config = dict(
    embed_dim=256,
    encoder_widths=[192, 336, 576, 1024],
    residual_init='scaled_by_depth',
    adamw_lr_other_params=0.0011,
)
Rows from block 6 of the text encoder of a small contrastive image-text model, named by matrix and row number. Rows with one number belong to one neuron. Each number is 200 + 30 x the weight over its row's rms, rounded and kept within 0 to 999. All counts start at 0. After the name is the row's rms in percent of the matrix's.
After each neuron's rows are labels from the 100 texts, of 14976, where the neuron reaches its highest value: "fires on" is the input token at the peak. Only what is clearly more common there than usual is listed. The data: simulated stained blood smears. In brackets: how many of the 100.
# fc1: MLP up (text_encoder.blocks.6.mlp.fc1.weight, 768x256), inputs 0-42
# fc2: MLP down (text_encoder.blocks.6.mlp.fc2.weight, 256x768, transposed), outputs 0-42

fc1.545,194,164,199,253,200,194,199,209,184,203,252,192,209,203,166,177,182,257,217,162,183,217,152,177,217,183,200,167,198,201,244,172,163,238,151,189,179,186,160,218,233,243,224,207
fc2.545,154,160,198,239,177,189,194,208,185,179,192,179,246,156,256,228,153,239,216,199,194,248,198,229,195,192,247,176,198,198,251,180,200,207,154,212,175,147,187,199,182,246,170,214
fires on: "," (100)

fc1.636,355,163,217,135,190,197,177,179,208,188,171,218,238,205,223,201,244,131,207,207,188,209,187,179,158,175,175,244,198,241,230,233,217,179,183,215,249,182,230,223,148,150,224,175
fc2.636,335,178,206,180,229,225,191,207,219,265,193,202,209,206,188,150,248,198,173,167,170,217,168,142,208,202,181,225,186,232,256,223,190,156,196,210,244,161,194,201,177,155,221,213
fires on: "and" (100)

fc1.200,079,183,228,172,234,164,216,246,185,218,208,189,181,208,234,228,177,174,156,190,176,244,166,183,161,207,210,177,229,249,175,191,170,208,196,192,244,250,212,226,195,211,207,163
fc2.200,077,186,175,170,212,236,219,159,216,195,237,262,176,232,140,141,221,198,238,222,249,183,156,222,222,234,174,204,225,169,207,223,191,212,208,176,229,207,189,209,238,179,256,205
fires on: "cells" (100)

fc1.520,064,183,230,186,218,157,200,219,240,237,224,152,166,210,201,235,217,186,155,195,198,213,226,184,146,182,236,182,183,168,213,189,177,234,213,210,183,197,198,236,181,199,256,134
fc2.520,062,115,190,215,184,193,190,182,216,186,157,235,208,186,142,179,235,242,215,231,203,171,168,236,175,209,118,213,225,213,212,244,162,199,222,202,193,159,218,168,253,147,176,211
fires on: "band" (100)

fc1.317,078,195,227,246,217,200,227,223,213,229,223,175,174,195,255,222,183,244,190,228,182,228,215,191,202,146,230,210,207,233,184,193,239,184,200,216,158,201,213,211,247,180,180,161
fc2.317,074,218,208,153,191,189,188,205,208,179,249,201,176,231,121,178,231,205,182,231,177,188,182,210,190,176,162,169,230,234,234,199,180,240,126,181,195,167,223,161,178,175,187,179
fires on: "with" (100)

fc1.766,059,188,236,242,212,228,215,177,160,232,231,220,194,198,209,197,224,259,183,233,158,245,181,194,167,175,202,204,236,241,257,173,220,221,196,222,190,209,186,199,252,179,174,167
fc2.766,059,147,227,177,210,198,170,227,241,161,243,244,164,206,139,197,234,178,215,229,168,216,166,218,152,167,135,161,228,225,165,222,131,251,180,181,202,173,266,150,186,175,248,139
fires on: "with" (100)

fc1.412,079,213,200,191,210,208,128,162,189,225,126,200,254,197,126,212,213,213,195,236,195,174,182,195,227,206,172,217,194,225,211,220,96,265,201,229,159,170,192,197,223,199,194,173
fc2.412,106,241,213,224,188,164,201,268,192,175,194,234,187,216,169,197,235,181,160,180,191,238,257,177,217,191,219,160,206,188,210,200,212,156,144,215,212,193,211,249,168,195,166,179
fires on: "lobes" (100)

fc1.266,055,248,210,213,244,172,199,154,188,203,216,216,166,171,187,219,236,175,213,163,220,148,232,199,245,198,218,223,142,201,141,198,244,175,178,156,270,191,242,211,214,173,186,144
fc2.266,084,259,223,229,200,205,231,226,197,263,219,198,215,184,248,195,174,190,171,155,200,245,246,196,223,177,273,170,181,179,202,147,209,177,182,207,185,217,222,222,151,216,233,213
fires on: "<end>" (100)

fc1.553,105,135,212,223,231,188,173,254,186,181,192,210,208,198,173,187,214,204,217,197,192,161,169,191,139,197,159,226,213,209,159,170,202,202,180,213,220,197,205,244,175,226,188,105
fc2.553,159,171,193,172,199,224,219,168,183,196,219,273,191,246,166,154,215,190,214,182,268,195,157,224,193,255,189,191,218,182,168,223,222,211,197,207,245,227,186,237,231,161,225,183
fires on: "band" (100)

fc1.584,057,222,227,184,186,200,215,236,230,195,252,199,160,223,230,172,219,251,173,229,212,206,215,184,149,239,211,196,236,194,185,173,231,252,135,175,215,221,217,189,195,207,173,205
fc2.584,079,120,219,171,213,237,164,150,215,206,201,175,215,161,250,261,183,171,220,201,158,194,144,201,166,192,190,224,211,225,180,178,180,230,256,198,167,192,228,170,223,231,234,173
fires on: "," (100)

fc1.231,054,201,193,219,215,215,191,202,199,176,222,240,234,198,200,203,195,224,206,215,224,207,214,247,237,218,193,151,177,152,202,206,219,159,211,237,216,175,196,214,160,232,164,261
fc2.231,080,228,207,176,246,219,232,197,221,240,219,162,225,167,262,196,149,163,211,198,217,219,215,167,181,187,240,220,156,201,173,169,230,190,231,189,204,238,209,202,190,229,248,204
fires on: "<end>" (100)

fc1.78,057,211,235,189,190,196,269,176,201,213,224,237,151,171,203,198,175,192,212,217,226,151,181,208,260,182,237,173,128,215,174,190,261,153,219,187,229,207,212,210,260,190,198,193
fc2.78,044,260,211,202,196,209,199,243,201,242,234,232,214,175,238,220,208,174,171,198,181,257,228,213,156,184,270,178,203,217,188,175,253,184,184,187,172,198,237,182,113,196,216,209
fires on: "and" (100)

fc1.155,055,153,227,213,205,194,231,243,205,229,208,198,194,231,166,244,176,284,215,201,197,221,219,175,176,213,215,248,264,152,230,191,117,240,247,165,212,222,185,251,181,227,221,202
fc2.155,067,162,202,229,158,137,197,237,188,145,131,200,197,183,200,223,218,212,171,252,180,199,217,220,162,229,150,183,232,227,203,232,223,168,173,234,201,157,212,178,212,201,93,200
fires on: "and" (88); "only" (12)

fc1.649,064,210,229,172,211,186,193,245,162,245,223,126,229,157,233,246,163,249,192,179,140,207,201,174,190,154,192,208,192,254,184,193,185,212,195,168,201,204,228,206,175,179,218,190
fc2.649,080,135,198,186,188,220,191,172,205,177,216,261,175,227,139,173,244,218,207,216,213,157,149,232,169,226,134,184,228,204,174,226,169,222,196,196,197,165,202,195,229,153,236,174
fires on: "cells" (100)

fc1.247,073,244,176,230,239,250,173,187,194,213,227,189,150,197,174,213,206,161,208,191,237,159,223,206,221,194,195,170,166,208,157,224,244,119,207,214,237,174,198,180,249,211,223,193
fc2.247,102,278,208,222,178,194,226,233,206,237,212,227,209,185,210,191,216,194,173,155,184,253,235,215,230,180,279,161,218,175,221,178,197,151,168,223,199,200,212,219,143,189,214,206
fires on: "<end>" (100)

fc1.542,099,166,198,210,174,170,189,240,229,227,149,184,203,147,152,225,197,169,205,187,227,223,232,161,152,184,186,242,198,189,227,210,135,202,201,182,240,214,209,249,166,222,214,136
fc2.542,116,152,214,226,177,170,175,208,203,223,128,231,210,200,146,177,256,229,179,187,205,188,223,196,195,195,149,209,198,207,236,265,182,167,178,245,228,153,195,206,227,140,158,215
fires on: "with" (100)

fc1.5,079,236,209,194,230,169,185,162,239,186,198,162,176,201,187,171,209,173,176,196,201,205,212,189,162,202,176,227,218,228,181,177,188,188,190,176,206,198,205,171,187,208,176,178
fc2.5,081,219,204,197,196,208,196,216,184,220,177,223,204,224,143,174,232,245,165,152,200,182,215,181,242,219,188,208,184,205,261,241,177,170,184,257,210,164,193,207,196,161,154,211
fires on: "with" (100)

fc1.419,093,214,218,213,196,190,232,226,172,246,207,143,203,170,234,224,205,259,184,228,148,251,178,202,198,172,243,224,203,202,221,194,189,209,218,209,134,186,205,186,208,176,238,175
fc2.419,114,163,206,150,189,210,164,171,196,151,251,233,180,216,120,169,206,185,210,247,204,164,147,198,174,197,142,193,228,251,185,214,168,242,168,173,187,196,219,193,221,164,218,173
fires on: "with" (100)

fc1.50,261,154,209,249,193,200,194,218,187,214,249,190,206,193,181,180,190,262,217,149,181,222,150,191,215,170,207,172,187,208,243,169,153,248,148,183,199,188,185,211,228,238,241,206
fc2.50,244,157,193,239,165,182,192,212,177,183,197,187,238,168,243,207,163,245,214,209,193,258,203,239,197,182,236,161,202,199,247,186,194,211,145,208,172,142,184,193,186,239,175,218
fires on: "," (100)

fc1.58,050,241,223,246,200,114,182,202,277,145,220,215,143,206,244,189,241,142,185,197,188,266,185,203,172,214,213,231,250,234,158,202,237,162,207,202,213,185,230,212,214,234,189,200
fc2.58,047,224,193,218,216,201,269,198,199,266,168,191,226,172,235,195,149,200,189,139,221,220,215,174,236,215,263,210,182,169,204,170,206,169,236,215,188,239,192,223,183,228,208,231
fires on: "<end>" (100)

fc1.62,144,150,206,272,188,186,205,216,194,201,235,200,176,199,175,197,166,278,214,147,188,206,176,181,203,185,184,190,201,207,234,180,136,212,181,184,199,194,176,215,241,246,232,205
fc2.62,157,173,202,233,179,171,188,224,194,175,178,188,234,164,248,217,160,243,205,214,207,257,217,231,197,196,236,159,203,198,252,188,200,203,157,213,183,149,199,192,177,237,146,226
fires on: "," (100)

fc1.214,063,162,209,217,158,179,206,214,219,159,197,191,147,218,164,174,275,211,186,195,223,217,275,144,134,215,171,258,204,229,224,184,171,164,206,195,226,179,218,234,170,232,183,167
fc2.214,071,146,195,222,191,207,166,223,190,234,100,148,231,178,202,242,208,234,212,156,138,199,204,172,213,173,188,234,206,228,246,216,167,177,226,263,191,131,179,157,207,189,150,245
fires on: "with" (100)

fc1.471,087,185,199,208,169,172,186,185,212,156,189,204,191,169,174,238,216,199,186,175,193,215,222,225,215,219,192,182,147,181,190,232,229,117,213,191,261,204,206,246,183,248,123,237
fc2.471,096,247,194,270,198,156,192,232,184,206,154,213,219,180,233,216,237,200,203,163,200,249,271,226,188,204,250,179,209,157,204,163,198,131,202,273,208,191,212,216,149,253,179,216
fires on: "<end>" (100)

fc1.41,116,168,237,183,193,234,235,198,168,201,246,253,206,163,194,201,180,213,166,229,283,179,181,239,202,250,236,181,170,158,172,168,246,191,175,185,223,201,172,185,194,226,194,199
fc2.41,125,188,232,129,237,232,191,178,191,229,225,164,169,212,212,224,182,166,196,171,159,186,99,162,210,208,210,224,199,250,206,177,185,237,202,211,182,255,215,187,229,156,253,192
fires on: "cells" (100)

fc1.703,108,153,169,203,178,165,198,188,180,132,183,238,212,179,177,191,206,204,199,238,273,243,232,218,183,199,171,209,231,160,229,222,178,154,143,215,209,184,178,199,183,225,178,217
fc2.703,127,186,176,226,197,223,195,193,200,245,174,134,221,155,265,225,173,186,237,179,172,218,198,167,196,186,253,235,162,189,214,163,225,179,218,227,206,192,199,201,164,236,217,222
fires on: "lobes" (100)

fc1.191,100,194,199,204,223,197,132,212,225,209,198,177,173,238,136,186,230,197,169,195,196,210,190,160,191,198,163,217,174,258,215,190,176,196,208,192,222,225,202,162,234,225,184,188
fc2.191,064,171,200,252,207,165,181,205,219,219,184,202,181,193,162,214,238,208,230,156,183,191,193,190,153,222,152,185,194,226,236,233,170,144,234,277,254,156,198,193,199,233,185,195
fires on: "with" (100)

fc1.132,295,165,214,239,213,207,201,208,185,225,258,194,206,195,172,163,179,252,217,154,178,205,135,190,219,171,209,172,178,208,238,166,165,235,151,188,182,183,186,218,242,228,224,207
fc2.132,225,161,196,252,167,188,190,213,174,189,197,177,243,168,249,217,159,241,210,203,190,260,199,236,201,186,248,169,203,191,252,181,194,211,142,216,165,142,184,195,189,244,172,218
fires on: "," (100)

fc1.342,095,198,211,217,219,164,182,261,172,175,182,156,185,221,181,217,155,245,211,230,178,126,278,137,204,197,218,186,225,190,201,156,154,268,210,193,174,187,186,195,213,217,197,151
fc2.342,119,208,166,239,172,248,215,177,214,158,244,255,216,181,208,160,219,191,205,217,188,182,169,246,193,214,198,201,191,187,187,217,224,231,198,189,145,194,216,216,175,186,186,232
fires on: "<end>" (100)

fc1.241,059,238,227,226,219,165,163,195,217,155,192,184,192,190,215,217,207,151,197,233,189,158,243,239,167,200,234,185,244,191,231,174,227,241,179,257,247,161,190,142,174,225,177,173
fc2.241,076,244,189,192,210,262,219,235,247,232,200,212,225,187,227,205,189,186,204,212,192,231,218,211,193,177,244,190,180,191,199,192,255,191,234,170,178,234,222,208,157,186,187,272
fires on: "<end>" (100)

fc1.350,065,201,255,183,189,212,189,177,142,215,192,231,193,213,194,218,197,192,181,234,190,182,154,235,189,197,200,230,189,246,183,168,234,200,157,209,230,182,159,232,173,157,201,188
fc2.350,061,160,205,152,234,237,174,163,239,232,250,160,169,197,229,250,186,158,226,137,176,233,143,166,194,237,201,226,215,186,179,159,157,208,248,192,175,205,234,195,208,260,277,174
fires on: "cells" (100)